config = dict(
    mlp_ratio=2.67,
    parallel_block=False,
    inner_norm=False,
    patch_size=[4, 4],
    num_labels=34,
    eps=1e-08,
    batch_size=512,
    lr_schedule='cosine',
    final_lr_fraction=0.01,
    warmup_steps=800,
)
Rows from block 4 of a small multi-label image tagger, named by matrix and row number. Rows with one number belong to one neuron. Each number is 128 + 24 x the weight over its row's rms, rounded and kept within 0 to 255. All counts start at 0. Numbers have three digits each.
After each neuron's rows are labels from the 100 images, of 14848, where the neuron reaches its largest size: "peak on" is the class under the peak; "strongest on" is what is common among them. Only what is clearly more common there than usual is listed. The data: made-up waving flags. In brackets: how many of the 100, against the usual share in percent.
# gate: MLP gate (model.blocks.4.mlp.gate.weight, 512x192), inputs 0-95
# fc1: MLP up (model.blocks.4.mlp.fc1.weight, 512x192), inputs 0-95
# fc2: MLP down (model.blocks.4.mlp.fc2.weight, 192x512, transposed), outputs 0-95

gate.130:143113118162152146148130139128101122130182125140129132105160136124129103156128129139172105135131148105140100107124150111109133114104089165137146120100125154158144169097132111128117156105140115119086138157149140160148144089107149138109103161140184130092126132101115077129096132151092116139
fc1.130:094143107143109098105101075112098166129143078149112112129136143121150134144096144115174081160139131166146136172128104129088114127139105137125127107149147126123148106115136112129124136139112153131122130145139161122095125084156167127144097103082158207134160082128147148149138109152104139099
fc2.130:109148114114136118131159126136139152123136165172147118142181136137112168130122126117088139138129091138181092109131136117120126140114116158123109120112117119176185106131089135150161130142063104106116091102123125170145132136107093101091128146099118162103138129119059113118140192103115124140
peak on: emblem (34 vs 1.6)
strongest on: white (78 vs 22.5); purple (65 vs 23); ring (35 vs 7.6); crescent (33 vs 7.6)

gate.311:159093106108160128127112123123115122133138121127134144114140138128123096159103150143163139098136107152125125122134141120135106108103067164135150150097123126156125161119151109104142117134151121121103161157139103160147115081111168120125126122145157141110124120135127068131117151164102163124
fc1.311:122125099131118149135200136176141163114157136165117160089137132131150152114103123088097082141102101139123201124130090125089147079124120142111143113118112126082130109128131155131140106150109128141111142081132121110166159134132109127142108126132112140117125135111080172113131098069139123159
fc2.311:133149143160153159160095185125170147085117108088111151083115150127109100119137115154127122154131148111144127140162119141106096085058158137164161108119106133140112123090122084166132136072129138119121122111142129128084167141122138082122099124156101178098126146105135120152159159102120142109
peak on: emblem (35 vs 1.6)
strongest on: purple (77 vs 23); red (64 vs 22.8); ring (60 vs 7.6)

gate.382:142093114158163112118178130109102124093135127147142132109218141097156136135105127118158144138126147108143099123115156132149141128135098146132143142147104148141124161147166096136110131142114120161130092118123083166121101090128152116098131162100132093122128122138092084143137094162115135120
fc1.382:104152142105116133128150135119156126108150114113127108150103119145078151157128128105154128158134146127142133128172093116133114105127125141151154120152138086159135114100147090114165163068182161107061130138143130061138142160113182097167109136079078130120102145108115125149114133115139144150
fc2.382:112130138118103096126142115102138163152141080147110105135132161131164113117117136072156127138100088143108127132114154121132125123122124145123135125162141117156148101106124134150163129134105175144114152121115138137116129190106159095130127093101103180123138128146174094099154154169129059123
peak on: flag (74 vs 44.1)
strongest on: red (97 vs 22.8); ring (62 vs 7.6); orange (61 vs 22.7); purple (48 vs 23)

gate.168:145081132142139134121157121150107152163133144119139141111144140115117114172119106120181114130127111122105113085127165105149121081116123153121174126131124135151147143119166078110117140120130125127095151149137105163129139115085184140122114119093144118093092145139121083125092158177128121150
fc1.168:131131120088137119161161150123201150121142152121139113181120144142147176167085126105120122118129088143121133127121151099156159097153063078117112094121125099133069123145138138156162141106092106098140151100118145159137133135139112121107102141168127172145166139096154134108158152122119091138
fc2.168:128137106069164136198174152113151125142094128152138136108154152106113100180123140117120118121092123143157097114105110082113205119106091155116117105141122078155075125124136118081166164114104059099108128130093157128129110120164113133122121154122100160121115130129134109127165141131127137139
peak on: flag (95 vs 44.1)
strongest on: black (75 vs 22.8); blue (57 vs 22.3)

gate.296:135137113131149129161135140141122142147143183114124164093163131105144125170135101157136100083116124135105113111114169126133127074099122103153154136128085156145115169075152100102093124095158154095129160158163125134148121116107159123122105140139159135076083143127180088122116117141113127101
fc1.296:099088117170139117090107102154121106124128148148147079126128139134155129096123150125153110173124114081124108121166131120133151118165125131103126146149121107130158110163097123121150179148119100147093146147115116127183129138134118179120146167087128109149126147155142110153089098108124076143
fc2.296:096083113138147115126110146138145089144177133130135102131127131149160138133128145121108139151135141133112099136128144123161106149116139136118157137130079139122138157133183103143082124122154148150098109124172147140115107124119138068139179173137134088111137121079100085123091139167123104092
peak on: backdrop (86 vs 53.5)
strongest on: emblem: no emblem (98 vs 47.7); three vertical bands (97 vs 6.7); blue (86 vs 22.3); green (48 vs 22.6)

gate.165:168079134134148089181092139104103120139109125101124126105115147105104170140138104114117157079140111178151123108139112132146054086126130154166135133124117186130096161111163112117105154131105130123166110143124125149114120119110149108136067130146122100113135131122084114111133146121134098131
fc1.165:102136127127123143144174102139138186181116135149109126119163098119140111118152099114129113152134107106109139181120130135118191133182125179101115133149118114142137092115130164111092142105120123163093112137103145130141141146144091188107154100105163179151106113137120130085134140166110159134
fc2.165:141102127150144124156180116123095107122124136111085153124134151113065115164124126152119150093116136133126116089130105109137084123111138147141156143111156133124089175092148085125166118130172133140179137125124139090128125127115165107154094176148121080110144142081118118139085126106145114126
peak on: backdrop (82 vs 53.5)
strongest on: three vertical bands (52 vs 6.7); brown (52 vs 22.9); saltire (26 vs 6.7)

gate.405:163095100154123135120130140162094091148159163103154113091128094109130145181088131125147126115145132133107135106106139145131134092124115146150156158123089159157103142105141115087104149133134098112110127172151126137148136111064140121129125121114148092076083134177135094150104152168152169146
fc1.405:137126105105128139172081140085159118172127170127165092113096139102130137096140150115133158076139144122141135158123133127123127147136162104131077138144117151125137129160134145125126119184109102120159145168125082118146096105144090202156117137163151155131118097108129148090146143119128078165
fc2.405:101136126129145066116109060118121134097106089177142161134147121141156118147160136149114142117125139150141070097110144080186118093093104134126157113141141142136151142126128127124110156120121107078142123140116102120117129129140167108142162160137118111127153143108117169111103102151106158121
peak on: backdrop (85 vs 53.5)
strongest on: diagonal band (90 vs 6.9); ring (70 vs 7.6); blue (62 vs 22.3); green (52 vs 22.6)

gate.153:141094121147145140139138172160120124140124149107149132086151136101139135164133105178142143086131154133112109103151177107152118120147137124128162144125065156133118196111173076134114114117166139104103136145170114136129125101098166113108136170135149076101057141133130106132102146171123137162
fc1.153:139130156099132104102177100112114115129131129087110124109153126150119159131106159139119191126130076116135132103112106150126117134133144154113163126093142121085101147138144113084136138112118102125162187102121129150106131102186130110161192139136114159111135122117124165210133138117145093165
fc2.153:115154133153171122183117111111106122104090127136123151151164150097098089115098090085172106164133137132159157120151112121117166122128151120124160117133132088124071163150127135123142105138102135129136133108094104158164108137090136113123145117123184094158129159115107135121117110130141088109
peak on: emblem (25 vs 1.6)
strongest on: three vertical bands (33 vs 6.7); ring (29 vs 7.6)

gate.470:115082122173124097174164136104110137153153142094127148160120099077121149165114119134117125116114133106128137135133122138103154113175124150095131117109112146115091195104158127138143151097134094106108146129126117121124137073146102098097122149181155126120120089092097116109131131186107134128
fc1.470:137136111115135120135127092144139121126099102127161136061153115113156140145112148146121123093140100142126128141098147135163101134124120118198124169111138193141129140139174106129112139158103130119157109185131147150127092130073127118150088103090152131073151137140174115131143090149135079080
fc2.470:130153132143138110061120100138135104101144129163131127148184146150120119138150142126165146139104147086108106079116179113158145109130096134146142098099098117099171169143085101119116136146138150115118121151140113107168138155117158115109145210096152104108097152134106065124111131121129142131
peak on: flag (74 vs 44.1)
strongest on: teal (84 vs 23.2); yellow (81 vs 22.2); brown (66 vs 22.9); rhombus (31 vs 7.2)

gate.391:149090123155120161156154144141117102151141129135123146122146129074123108138109095166144109135140124081130114090087149127106137093118109121111136133123099109176115171106151092131130144132140110132088158161155121165159140096116143159104113128124196118104099149155106114157084149172115146162
fc1.391:150160148137147159134118143144140151110095093117157164135175164130080104138160097116165151116094110158117106134165097138092109101089152153129154106132110131111124106106122129111141159110099133097148112159124119122139169134121100129116125171137106182092120102093073136148143109112141138122
fc2.391:145124125157150115160172155094112125130114129146118081121123150089102121154127167077121131166118130097112163123164153088091152169131120138093138107132098154144125108109152113143146127173120104139139102113141081135058161119120126088166095144132100116123147135116143107174159163110147108153
peak on: flag (93 vs 44.1)
strongest on: green (98 vs 22.6); grey (83 vs 23.1); diagonal split (28 vs 6.9); ring (26 vs 7.6)

gate.503:174080115137182093133131116125126123151147154132126152083197132099128123162096105165138163095168116131131111113135163111168138106106115166110153145129113169136126188115132087097126102135157132112118103131142110152112120091125170153130135161123171108130122172117128106148101148121106151158
fc1.503:209080123164149107193117081135143153134142116108132112091130157084109133112127143108115131080109125130142128127110133121150143134099178121134154128130146131090155127091095133127111117137134128126145139153137091134113120123132162135137139132136115111131113120130138122099096112104100168160
fc2.503:103104079143145109089134161126125139128118162095145110129123076101125174105138119137139128144123092158090135126126132132105116117153086111138137151164150126165165103129148142115136157099145125155142113117111144103133110101127121123131148111136128116118140108119110132152121145170141084122
peak on: flag (69 vs 44.1); emblem (26 vs 1.6)
strongest on: grey (95 vs 23.1); red (73 vs 22.8); three vertical bands (36 vs 6.7); star (27 vs 7.7)

gate.271:149115090160153122100143156159106078126130144136127139159170113126114147166127126151144138124132126093137136107164131101166130129083095158128134132077151130104116176113116140115110122145164138111126113109120097161149110088127136148106103172133122128097144166102117129141102113087148146130
fc1.271:112135108134128140125131142162077089129147147101121108119110087143119152152169116148134138119179095125165140143157101139138173115124124146134082165118152085158066145144112140157119130116122129170094177151115139137157094109097133174102131126097160137152154172146097118155089134110137106133
fc2.271:123154164117142099124147102165117163172065082102145136127120139095148098122148118157122159117062109104132137119128108127108112126109144158132096098135128117185111146131127081154144148125107147082154172120079134120125113128114135110114120129154120147154128092137130166146171100129100124104
peak on: backdrop (93 vs 53.5)
strongest on: three horizontal bands (100 vs 6.6); grey (57 vs 23.1); red (55 vs 22.8); pink (45 vs 22.1)

gate.325:136105155135127117120185113118128102139142156130137148119148123104151101167094099126142130128131127104137130083140161113163141117123140126114165143153107134132130185098132070120136124136128125074092146156149117125140157106103155114100155151105127103123095148124145119141105098174136112136
fc1.325:131121173170137161119090142144126158155077122127097121124123110139073123120150107147130108142124117122131145127120132136090111093100116128138110121100114142165163084124161132127124140145125085148143127120128143156098141130139091196124111111149135100121133122087128115108159176133106116194
fc2.325:143106127121119121141143128133055122152112167114075136122161102148127133124085139144162116150121124126149132073105158105120145147130135091141138089118143133127083140106144129116097135131090154129172122101111194134126116113116097204113150145126198170114148130120164085160128110122142135141
peak on: flag (84 vs 44.1)
strongest on: quarters (35 vs 6.5); triangle at the hoist (28 vs 6.4)

gate.408:152124124165172150152131140121105138148125123140103146110174126088147088147107104107172127111142145132135141077134150139133094111083106155107178115100106146127104184097141086138151156148139134127137137147105100132144137091108148103116105149137163135124113129116110109115125108155107149125
fc1.408:101115101106112103133137132113139139113178143142152144139128110100096141133133129130107124131121140096143136089126141137086159122082139092128099084119147143154112113175130128120104127117117113146138089119159116148165153136107138101106097122089149131129174148137141106116157130150124115078
fc2.408:126135130135084116099152099092064105128115119143134116130125128115082140168086135132127133121108132113140139114080134108133153127122137105105122109111170102097129136117146138130128084103111104149137115102133135083137136131128126167126101120124150121150123146173127146166141155135141113095
peak on: flag (75 vs 44.1)
strongest on: yellow (100 vs 22.2); offset cross (41 vs 6.5)

gate.433:167105146160137144124124116143128121139129144118118119120180137104127093146111118112191143120158130107134123109131160130133127060149127147120124162119087159138122173123149095124114147112144111117128131142154104132133148092120150133098134134128179095111072143155121079129107158189123130168
fc1.433:145179150108141145139166129097173102163145151130157124144151132143132109157101118144127107139152101128105097142137126119154127120129111130176174110116153099129141143145117140163070079076061121139112132154147120117139137103148154143112139109170137168156110177112142156153157126122104116120
fc2.433:077132126129142128116108148141111150123123053121113144118128144123117141125116136098160125121139106145143196160136118161070123146098124129119156119093088114118086135121147124090136149136126167099100140161118158144084092156134064105140139121088137110166146123149136134124160089124108158114
peak on: flag (91 vs 44.1)
strongest on: white (92 vs 22.5); green (54 vs 22.6); border (31 vs 6.6)

gate.376:156113110139138143135149130144116122155184136128147139109180134119130107143123123162180156112128157114119091122140141094143126115126130159103181141132099118169120180087159087131117121123143117143096132149139084125128135105106146131123148162128162135129071137148119093147100136177114161148
fc1.376:123122132142095101153148116145122126108143113175133126139125122121113127112134105137114148108121124133125126143160128107113136086094167115085136069183125162106082116128097110133108120177103114085118102161129075149156135138120120140123086138098129157104116156125144148122160131089121113145
fc2.376:161100118105075112090105119128156124115132138143152118150110137094150155117117105116104142091171123124099131174122145163149118097126128126109144148164094124070171084117110140110133106132169162098076139149116101138157148110147125086101122143097142166151064129157123152122125106084154151106
peak on: emblem (40 vs 1.6)
strongest on: brown (63 vs 22.9); ring (52 vs 7.6); quarters (38 vs 6.5)

gate.438:128117155134137091165122093112138137165139141093131123112158146080107097157113128138196138118111102143142131114146104134066099081151113158137105149142096152155117117105135078077111170083110120097133131166152132111105160122130135114120126138128167103087117121129122114108122153180113110140
fc1.438:113158131148140134138138161093118111117146133158117131156124093118103173107174116107133132161169124120176150127174107116141119133112132107122135087081145089098094146126138177145151125110130155171156147121082090110139126119133150118144140133135097103173162151141073172152106121089125150139
fc2.438:145115156123122148162178108132136160166101169115108138118141164066116052138096135136156112111109111114118120109093153137062121095166155133124098136156096142127152105096125069080138144115132119129139129123150169127112124135145110112130119098095131104094103111136147108090137134182142144139
peak on: flag (81 vs 44.1)
strongest on: diagonal band (79 vs 6.9); white (63 vs 22.5)

gate.451:141110123141147113129141126139110116121147156114125164120158115109087120182133114151168110137137127113118111091134152093138127080098094149133171160106110150150140166104156079110139133107156138119109133173159106143138123086083155118122113167133188122089108149123111089149090130148115169128
fc1.451:114170102128128087156115105134117095130143134126122167161137082147053114130138125107155079165124147102117091119141119132111091139084122121155114136129121137173094130098117112111133122111093123183114081151169127120142091154101173119155104142126132156102107130098184119111131093113092170106
fc2.451:107167152122085138134087126104121124108126110150158100173077154161097097129130127076121139167101123098098122128131156102148160133098143110111117138118133115116160128170103174131117138125088112121116174125144090180132148118129112134156130119066130154151133160151125094152145156126154087105
peak on: emblem (51 vs 1.6)
strongest on: ring (77 vs 7.6)

gate.361:131119101137152123134080120159108111175154185148105124093127132108112095135143108142137126132173134150123141145150169061140136124116139143115153121122117144116138153089169113118106114106159149129098131138165098157140103110101167153135118142123173102103133146114140117117073174114086170167
fc1.361:145095143110147114176138089125167160137146182134116130110152160081126108108091146120110149113159068149112170154132140135140153106160160142127158100103130143107101139142125112092098117109129119114123094119096074164123151158140109127126171109152093107113149139115149165137121135102119168126
fc2.361:113123146134167152163081128121125110151068143101140110121133138086133103152114151151148108165118130111131174118138160154100110154130126088126126121110134149182122161146139126109120144167102090146093134127145111138145164078086111163124137144128203127160171112122116156141115138138130104110
peak on: flag (76 vs 44.1)
strongest on: grey (97 vs 23.1); star (67 vs 7.7)

gate.420:162121123148133142128133150136097114130134159123113157098180118090111127167116096174136133119130145108124089111128153097135153120117117151135181165105088139140123178084163115114115114115155135111109139165141120123135143091122142149110118154150194098081097129132138063137108122162120183167
fc1.420:111121126113141125138126144132094098156132139114113095125132088135141148130126092139097126119157111137152128101139068117055126120106151111135097123103180135137092113091104127105127178120100140095147155108118136141140125115107076143150116137125162110090167150192151119129096161141111127125
fc2.420:125088103157154145113108123181125116147124135159119149144099116142160128108116131151136114107199109162097143130136126176150153150176127138134127120147104115091114165126144161062115136157087122115141142142157137148134119108108111133132153125109145071162122112127149117134086148082159127133
peak on: emblem (70 vs 1.6)
strongest on: gear (97 vs 7.3); green (73 vs 22.6)

gate.431:132135107125144109117123143129105116125156175117136127107152137093105097158113069141180133128169142136098125129147145091145121099136116146114160158134083144133132158072171082119133104117149133112100132159133106137139115108100141112129122153113164099109074159146123104151083161187142147131
fc1.431:142099162089122138102131109146143123105088085144166120104103184109177153120126105116107127075119146161131136159128140115116137105158141152156136126122102102094201125169091145133119147086150165114098121119135139098157140114153131086111124144145110109108080142166079106097136118148137151135
fc2.431:100138118111180141130107151126133088136172134131126096139110144147131127137157107150124121134128149120094111162158130201111105119139111148126138122155088131162107087111122146122124148152159153141118150105105130121137109164130126116127142108142135073143101126149147131130130148191125153154
peak on: emblem (28 vs 1.6)
strongest on: star (26 vs 7.7)

gate.502:130083137116127149118160127166146160121113113138108152127158160135145134158123121141142062149156115124094113118167161118132142101117104162148154155144120153168154127096157083109124174125125113089085095114132140171146166125105154166124101151123135116107129155140140086144101125133124106146
fc1.502:146123137155124149153140118132112150164113131151156151131155099105199095153105103140135116085151120138120153135087162172154174129119106115139158140118129167122067156145133105134091139114133150109092146090144149117167098111125144095105140100077135099089109146111139149093108114142150115082
fc2.502:128108115162089159105177130153125113102124133125066160131095100110139139075128121126115142151121128072124127112118123130127095123110170088129115140161151164114126126123112121107112150136185158110161146142127142099126120109139091124166101119155127154125152132139175148169147112106141084139
peak on: emblem (27 vs 1.6)
strongest on: black (100 vs 22.8); white (77 vs 22.5); star (37 vs 7.7); many stripes (28 vs 6.3)

gate.371:156104108126129144109143124147123085129127148157161143087125114150111157123136111154185160102149139118136126059130126132154119114120137078175158135123097143135094166130128100122136149158150134114123139176116106126172097130072137168116124121107126135095066157136105128152123134119144108154
fc1.371:146110106108153112114127118123117121075142100112134161132149139166111104142124107152159155153147169159145110096170104125158080111101128132070151129145131098123083156122135109144175118102134156130108121118121138101096124127128165080156110185126104118193096172123101109172081150103121090111
fc2.371:120152125129090143116179145156130129130102109116130136147120164094123149130126093131120100129089155049142161136124130130104141122104135123139137104117126087083129157131107165139136093117139149142096150105144097108175112124177148138095107098128111113133129100124083124108142068076121131117
peak on: backdrop (84 vs 53.5)
strongest on: blue (80 vs 22.3); diagonal band (69 vs 6.9); pink (56 vs 22.1); ring (40 vs 7.6)

gate.96:154106129147138101131149135150089127115161141107143168103197106098122103149124130152175104132141147133124107104141145145138156121108105144142178157106090133128122173092147093131123129111147122115108138188124135138130148088108151121111140170138151116113085152141146093154064114154130142168
fc1.96:118080137144147113152085144100149151124175112136119163124134132151090134132200134144129142103118136120105113136092125141162105156146104086156154168140120146130157138092124111141142105135172157144130109154184112110095123147161123092115137127156127092120106121079122143129122133138108150132
fc2.96:161122125115106125133135117117081140138123145116124162127152101177093147105106144133119149129078100133153124084140112140135112197166149115138087137120169144115105129120137140142124125128075116148175095106111120153062149117120143202143135129131120144130131135125101147126146132102143094125
peak on: emblem (42 vs 1.6)
strongest on: gear (67 vs 7.3); brown (55 vs 22.9); blue (50 vs 22.3); three vertical bands (27 vs 6.7)

gate.301:128119128140133122114149105150126116120129124160128194084194139105128099167131108153173118108131116099119122103133154091139145100125114130123171143108079147134150178092165104108109146110153121097106139167151102134150142089126159132110120178121171111110101150127119106135088129150101158149
fc1.301:138097149125145109099174111141132187096086117139115143068183173135149123083142131092133146132113079171128167149141125119153153138135123164129149138145106097135144079152170110143129120126123137146127056122102139161115105130133109117131147138121091147172104137145106115131121137120122133119
fc2.301:125101143097139130131181129132157107080133140132127122151176163118128132143080142171189133141136133065115084099146152126130116111111092125151154140092131131152084162112098119124159123151132121068113148099130100145148144125144157088126114155134145129145148169145135088150134113138132151108
peak on: emblem (35 vs 1.6)
strongest on: orange (64 vs 22.7); ring (52 vs 7.6); pink (47 vs 22.1)

gate.217:171107119156142141131145158173118111140172140136153145105159137071122136140130086135149143102162114101117106115130153087136131069100124140100150143125097144144133205089143100134116123125147148115119119121140105148140130107135143109100124158138188098090097147132112090145104128161125131147
fc1.217:144152105127107109133106107121149119121096092083106163124098114121148132149109139143112158136133145127142157130093124145105094110126113117109104151135150132134141104142113139119143169133119124083131177110152094130152124079099120134133125116143135126163120101162095168155151159115120159121
fc2.217:151136176129137145139068081127128166110121127127148133096142144119134133151145158159179104136125106170127137123147101141072134169121158112129131095138139141151128119130145108088111147120134151109144127151109156129104166105128124163153135138120155173097117100109122095161102124132143122129
peak on: flag (73 vs 44.1)
strongest on: brown (60 vs 22.9); diagonal split (50 vs 6.9); circle (27 vs 7.5)

gate.336:125105128107146132124148134131121150101138131124148135103165162115150098155129104150182139115168125127122116106167149100114129104117134149096133148122104123136139151137142059139101129131141114111096129120102110175101145104107141120136127159125172108126099127125114106144100163180123100165
fc1.336:158161116088120146121142118111112111131165196119172115135152101113108115118111086140111124122125115111131116119169130087121186110140147126098146107127136134123092119141089146103134131154124101062123095112081104129106127104130141130141147135138108144148132174157145103138164146142126149129
fc2.336:108157130156122112100133152100105161125150117160132107161090139107167172103128142107124112176186155133142127148115128180099081091198108131121087137168125134156142132096172109144126146196105118129097163109147115117161146151113128090085133093129115107130108111162129157118134111162114160127
peak on: flag (95 vs 44.1)
strongest on: orange (64 vs 22.7); brown (49 vs 22.9); three vertical bands (34 vs 6.7)

gate.318:163131108115167150145135139121105107142172121134161145110148145112123119153130126131165128116129131119122081082134167128115090117110108123113142157139073154126104150127136097107140151112157124150125126115150120128100110102125149088104162176110146081106105111126117124145101140157099156148
fc1.318:109120140134122129125165144116122093144158121088166104146153132126118160140099154131156160129116120112144113149122102155118115135158080124160118123137115139105108138141084124113159108117135124178090138124144099109115112124131134083072184139088115122102114103122107135126150123100123112137
fc2.318:081149067133179135115128139126146126116169139145113110131110119124141100118116072110121116120152130142126119132110144108119114150065146108104152098150099146125090129143117120159123112128128077123164076107152131140114099143101093112164128118157136107141159149125169190110122143127114176158
peak on: flag (89 vs 44.1)
strongest on: brown (70 vs 22.9); white (50 vs 22.5); diagonal split (45 vs 6.9); saltire (41 vs 6.7)

gate.329:145086170155141122144127131151127148126149159125127193107152114130120091100163073154167117117127149131092104104173167092144125113121132096100164159132099137138145160109147126118125133107156157147125108108150095120116128100109134138098137169131135117129052164132126123147070163121080174158
fc1.329:139146117183134125108113133147070095127145136155163146133155110118099123163112089106119147102108177141150086099101118122140148113127109138113095150110110153098091175148113133110129124126119120143154120117126149152109092104146118106074135137104146098094109143134068125100125123148113163132
fc2.329:112170170193120086105129121139134140113121138160115150122168138101097142153140124133136141146125107087159101085103150129108084176123128113152130098112102153145113121119176082119117156101059125115109144155126127151098127133148136123178126118098135127120141122125136142151123129181154090120
peak on: emblem (63 vs 1.6)
strongest on: ring (99 vs 7.6); black (56 vs 22.8); brown (53 vs 22.9)

gate.374:168121118103134129139126111129131145113140127102132179111176152097139112173091139161146131078142114165093112145113151136123138129124070132130162170119111154132130143092160098074115089122157141127120138140168106154080128084148163117110135133132187130088086092107146094134110141153120187120
fc1.374:154159143107121169160195096119118109128128147109135141127138106113095136141125112131111154128127104119174140152112127122114119100100138108148134094106127109133168144111110121129157119116145169123154158125105119070138144127117153097141098104117127127096182145098095144153122064083116165127
fc2.374:134121074127110142136138109167148119121078057136154137092138150103160107177132146183132127072138125138140130127090119115129159146131127113153083130124153098162156104168117131131151113180103081113109142180121109118151110143140108134125109098114127102097126112152137111117149108135114135149
peak on: flag (69 vs 44.1)
strongest on: emblem: no emblem (81 vs 47.7); purple (79 vs 23); three vertical bands (58 vs 6.7); two vertical bands (31 vs 6.5)

gate.140:120096173107131138124176108150144158159180179131145134147162111148142098123100108161165127155123100132106113111142134108101152128159144111094131142136082111181124115128139090120131161128134165124076144113126158121099126144119114085127151131104162158121088106125163119136134146217117146138
fc1.140:100085138110109131161145098120139148186108126122131105121142119133129090118071118136148122129110107075094133158117131141092131126153125158116099158159109144141155124118115118142101137113150079111105089124192138146128138137123087161108131119126177134099107096099139118093160160157069119114
fc2.140:124135138125149117149044122141103131122158115123172130147106128186154163146124129118115108137124146167109163123149107127148081163067074105102119129108128140153114120182153120153109132139106155149120122095103095111117136110119115093129119179150134155139111134125081133152123137087115100089
peak on: backdrop (82 vs 53.5)
strongest on: two vertical bands (100 vs 6.5); yellow (51 vs 22.2)

gate.148:132105095143142143117124146145107152126161140138117140100141152073166136131098100146157115099171152108095101111115159126155137096177110140134161128139099155118129166104181100143135127177146124122059137127117143139171120103107150110097108134132152133123128133151127121115113111171127129134
fc1.148:130137123130109098081137140182114155161096135104114115123078134120125149152150119108137139121112081154132149075103136127137133131129120140169102121105132136123113143162113108134127152081128146119150187164103160151120133106082105155122107129134151168095139114133139125118148139098138099149
fc2.148:157126116118133112129155108127157146158126135127105151148176111156122153114113130115096130102124097134118122109134129093134152146150114137092080114082169136101134101115115173114145140123079113115165092108095084127100107132147107144143133149118109139146142123104102087102152166107159134154
peak on: emblem (33 vs 1.6)
strongest on: brown (66 vs 22.9); circle (65 vs 7.5)

gate.46:143103134133140118125186104162138109139163118105098135147176117103110139148120109140120108148176113122153080157108168071119165098111134149110137160137120110175147149107129119114118123112115139130149123120119144136117136123144120118127122113128164106126141164147144082148094097138145175131
fc1.46:156142098113145152106092142142126111136127139126106148109100081209094145133167141144121144125134173152097128131115096137138131150127143092160182133097117157086096114133153170114082111103136129165139159152138111146106103145128140129144149140141127167115094111088160167137102153085137159126
fc2.46:115106108158119161155194112123156124166132099165092148139177142098146108145109112145119113113132117075158135107138112139153142121157131145102103120110142113109115148102149112113175125165157118128138150132138140099167116118170119152158140107107118104116162156131121072138145117123080119120
peak on: flag (96 vs 44.1)
strongest on: red (79 vs 22.8); black (59 vs 22.8); crescent (29 vs 7.6); rhombus (26 vs 7.2)

gate.205:151121160131149156166170140113102108142168171106145131098164106105101097144130084147148130123190140111142101161121148109139131102133110148121137164122077120150141168069135094141108092121135144143104150164150113127137133106118118118081122134129188084094101148121109081144098138155128152124
fc1.205:096137146093131162116124100107174145163133121072153154132119088176123157128131093172139119140162147121161086147142094108141125132105140157144103137155114126145134143130117166072088155083118146115117133089118132124084118135196125100177179116077162124149126139084103137155123136142107169126
fc2.205:120114152168128127138096136108116158125124194135108126139149134132144150064106150108155114177134124153130137101115136126151152151146172102128126101104157121120116162150111155109114096127075168148142151136138118140144140141110099160117180115103141194123153127122143125158125136106158060134
peak on: flag (70 vs 44.1)
strongest on: red (51 vs 22.8); purple (49 vs 23); rhombus (46 vs 7.2); diagonal split (30 vs 6.9)

gate.82:167120138091121146117115143113144127155095101177142137136116155149128159127136132113128128127150126167132095088128164090136128138125113131149138079144099147113104128142171150089126135122116155078104145081153110167161144072169132166104140143114113136146131115143090067106138148104112158140
fc1.82:119129118132101095151148133127112107149115145078135103116119097132101134119097097117091150103077111102150161167122078169114117123117142147148117150140120091135160127114085122153112133075164127157130128166121147086117109158108152110182128096134096124087115104090122159123154125144125095134
fc2.82:133133121114142163118115145092158133141121146172104132152139155133143151136136171118189110163184121125120123104120161092141146133168111129137131094119133143091096148153137150071133113134118161129088136073151118172165134083170127167107133147088147136148146137142123080120130155106126135115
peak on: flag (70 vs 44.1)
strongest on: emblem: no emblem (80 vs 47.7); black (53 vs 22.8); border (43 vs 6.6)

gate.122:151141162154158115095126108129125127135159134126092154122192116099123118141140097161150126131114156107120101115082141090129122111123136127098171156107094134130103144103159131114117117156120126155151134126115109119103093134137117123131136112129190137138120127136138114121112107195135216104
fc1.122:114144115118100127103125098088078098149128066118104144135117116159104094093187165097135112130146161140142166146136089139117108116128104128160081105125137136062143143130106127111129103147146146167130143134144099108147135134116138076087146123136162097119157096126121106087138102104090161080
fc2.122:095132113102150078141113115088156079126155119094133141131142109097108108123126120140103137105100156098138105192142129147122127146142116118101139137111114132101114144101117148112143121127137100129167094117136118137096116125102118105152140134153087135147135118104185183116125180150119138093
peak on: flag (78 vs 44.1)
strongest on: purple (78 vs 23); red (53 vs 22.8); quarters (43 vs 6.5); star (27 vs 7.7)